{
  "train_examples": 52083,
  "gain_aug_db": 10,
  "hop_length": 160,
  "input": "mfcc",
  "arch": "tc_resnet",
  "channel_attention": "se",
  "widths": [96, 96, 96, 96],
  "label_smoothing": 0.2,
  "loss": "cross_entropy",
  "init": "trunc_normal_002",
  "grad_clip": 0.5,
  "epochs": 28.5,
  "decay_fraction": 0.2,
  "final_lr_fraction": 0.05,
  "weight_decay": 0.05
}
Rows from block 3 of a small sound classifier, named by matrix and row number. Rows with one number belong to one channel. Each number is 128 + 32 x the weight over its row's rms, rounded and kept within 0 to 255. All counts start at 0. Numbers have three digits each.
After each channel's rows are labels from the 100 clips, of 14976, where the channel reaches its highest value: "top examples" is what is common among them. Only what is clearly more common there than usual is listed. The data: chords played on synthesised instruments. In brackets: how many of the 100, against the usual share in percent.
# convs0: first width-11 conv, stride 2 (model.blocks.3.convs.0.weight, 96x96x11, each kernel summed), inputs 0-95
# convs1: second width-11 conv (model.blocks.3.convs.1.weight, 96x96x11, transposed, each kernel summed), outputs 0-95

convs0.71:113113096119084114105079158125113088169164109121115089130081140084150125128117101082137102089147092118129105145154126120119101100098096108130106071114124162135127126086173145096155108088062153185081109101150056191138092109041104090133167120081119212123137189181169136135120127139128083131
convs1.71:121041087140097162101193174111139118129131139133128137110128120107152088098099107057138144108121194124121086133113130150131147225137118122118087081082101084210140137156132144103097126078088155067105089124173121186088127147124141074116133114136129139065126112126142095113193113123104127140
top examples: inversion: root position (95 vs 39.7); power chord (60 vs 8.7)

convs0.26:158105058177141125096121118127099150083093144136157106087125112155082138094089215125138157130105122108121086097079124159164108075120191172084131164071126130133166175143065138078098081121122095175126114168137123134120085182154131084106059105168134097118158143141091143152109122106126087159
convs1.26:075120082142088132120072125115190153142143132168114149143154083134127091166072177086066130139041140092129160132141128172138164142145161108099107136108142100085128088149129116159135165146148171086146134147067159097165091076124077138072045176172134102092169137119113166128122135127119152117
top examples: arpeggio (95 vs 50.1); playing: arpeggio down (79 vs 24.9)

convs0.94:114144101127109111126102087168139134136187180125197108108119162118089101137116083138112168141166174111141127143150122139093177158134167116078182122115163079115174120090175127114197155132105118086110156130130164134142121188112138071182092075217116102087117080099166114099094092122142164095
convs1.94:144111088154110099099154064120069096067121100147124139093110123158069128048122095161145144104092134106097170158143176130054047081139089168123163143097107101096105147220090116129135116076119084112146115121126074102157124136131139121119078131173142101111178125123138129126090095147111122113
top examples: inversion: root position (74 vs 39.7); power chord (47 vs 8.7); root: A (27 vs 8.8)

convs0.59:119154117191162089141175160105123153125102095096121162147159101076096155118133053144008141063104185100087104115149160118126175114166123119145086160116133082160141117083144152068150119109127172130145115085126130127168145127175153083122135120125175144106148083136109113121177095125152081155
convs1.59:152117195093118150179073108133176119147112075176112070103096099113147097090139162059127124141166121067193186125066106196135137155123173140160091150153123125180173096173141127107166158126146092146140102089106135163117087112102131136144131174150128172147158137124155160137146105167141071122
top examples: arpeggio (89 vs 50.1)

convs0.17:121147086151162137181076123151117119132099142123137088157122107145140161128173136086107116125138113149137042101141181133116140141103124145182093096204138073154119101094111150117123206157131124140185107148169153055101109094197096149067163112101153166114131120120130064123110085134164187150
convs1.17:151079112142099157088114121176158131143159162060134152136134171103116158131139102117058127108092173110128126158173151118111127109113135104155139170075087109166121126192115131124079176130118161036142148143083137164160173053159076119081147090129120135132097106083112176189132097148086158122
top examples: arpeggio (91 vs 50.1); playing: arpeggio down (58 vs 24.9)

convs0.11:058119162107165107131120099067115128096147139141076084160092156166142097122129148101152100146132114101142114092167139099132114078112137198169132107140142081112178094110114139101091108117172196132163107099161104127141175121114105169064153155153136135190141120147134220074138159082147152186
convs1.11:153048080097112114170127089146095069109168112155090156105157106153142122147106122110171100127076108096066151127147122088070030141123116127130169136105133124161189159109108132113059082111084144155109129124119130129139175093107174183143142130106112110122136125117115111102156110099093222114
top examples: inversion: second inversion (76 vs 30.4); playing: arpeggio up (56 vs 25.2); root: B (39 vs 8.7); root: C (28 vs 8)

convs0.74:125087071131075131118109223130191092133111115060144090116053076091088169166157125117136105121119175136160093127155172105148101136084138103108188073114088140170123135148122128132064110121135152086135129161120091117084157139091165190125172134106152134134096161163107117120151120098166097136
convs1.74:141157127045162087091058168153117152138136145088132116157052146107116122102164124115181152153148146127110113151203135085134141159116127093122058132151119104099124122140137055128171167180129135075200092111145117171174169143133185173102166169137110111147190155112133127118109120127119124142
top examples: inversion: second inversion (65 vs 30.4); square lead (29 vs 8.6)

convs0.52:091126161109147093093090122080136126071190106165161141099134155186123097084096080189112146086098083118174148194080077068133085153162084169104171138194092146126139091108119148107104131103174167148083121080118105137133132129110136131135082146125102163152131112145151096128169147114181090122
convs1.52:144071117145133118136190102111134128113183086097089160107079172153129144089128137157115117104116155052111172160135152105125097110108121091159130089112170093075152110117095104091146135148108088121141085114183190136103101157168086135098058089086150062109098137127164142100159089084136059152
top examples: arpeggio (86 vs 50.1); vibraphone-like (39 vs 8.1)

convs0.4:136163106134146053121105149147122159128141176124103088077113179090131231169149114093092123110113163117099122093137121168131146193149054145123131063178109142129099126136128119117145130150131069147122190118152109167165157147087101138187125120137096120110138151122106097118080210176131103100
convs1.4:131201214151125085129158164124121135148084098120108082092129149115163163096179179160118164172135136148118112106149105086127113119191107135107139100148121090133116121166061118131130152115070101114147168101119071167124114152115143098188079137186096116170100149112059168087161170157123093143
top examples: inversion: root position (85 vs 39.7); power chord (52 vs 8.7)

convs0.45:110205135104133173169093145156087098088079096088171124110092099118145133142134061160114130192142112159125133143086135179096098136152153062137138127084131143106114142099082066161127072110159110063142100134101110120088151115151191087108115146110179141130109133093118096153106137075166078178
convs1.45:114156143115136132148058092173173146169164133110095181110103119123139096048135108117129172113166137115103130139094084111121154168112139149101100121099082167128120093172164128110088101183156193165127090073086215196118151122139135116122144173100139146139150181168087128128146147075080115147
top examples: arpeggio (83 vs 50.1); vibraphone-like (25 vs 8.1)

convs0.39:118167129125168141161141148203142144174119129148151134120123122164109110094121105132103152116099151073147048121161122111148109103156141185190142046148122104137130122125123104093128119083136187090121134134165054159132150174110153115066161103121154156104106187081151107104137046084176089115
convs1.39:114101090137181105102086113181100184213187093092115086121121159185159148127089170161138106121088115125081132097113154088105124106117137134117125127174116154146107118100147107143113095152143131165130083097114150205125118128120081110089043112116185159102112116106166184123188179130126147103
top examples: arpeggio (100 vs 50.1); the note F (69 vs 29.8); playing: arpeggio down (63 vs 24.9); root: F (29 vs 8.4)

convs0.25:120106117169182136137120085125112164141155095126087168173095171121069093182114129095114108097076083142122150128146148121117136105118141109098109139084134186129139132108175034108094138061090166097117089096119181089110129081146154175180162087091153121162097088116121126100061143149129108081
convs1.25:116133138147172084092170127123159097099151102159096116102131121100170154135161077154107149159141192079108110133140008169144158125149110136117070147110148126119114081147134140130136130093160122176215120162133083121136136129169117109046164145085151118084124095109086126126152186135110163085
top examples: arpeggio (89 vs 50.1); square lead (29 vs 8.6); root: G (29 vs 8.2)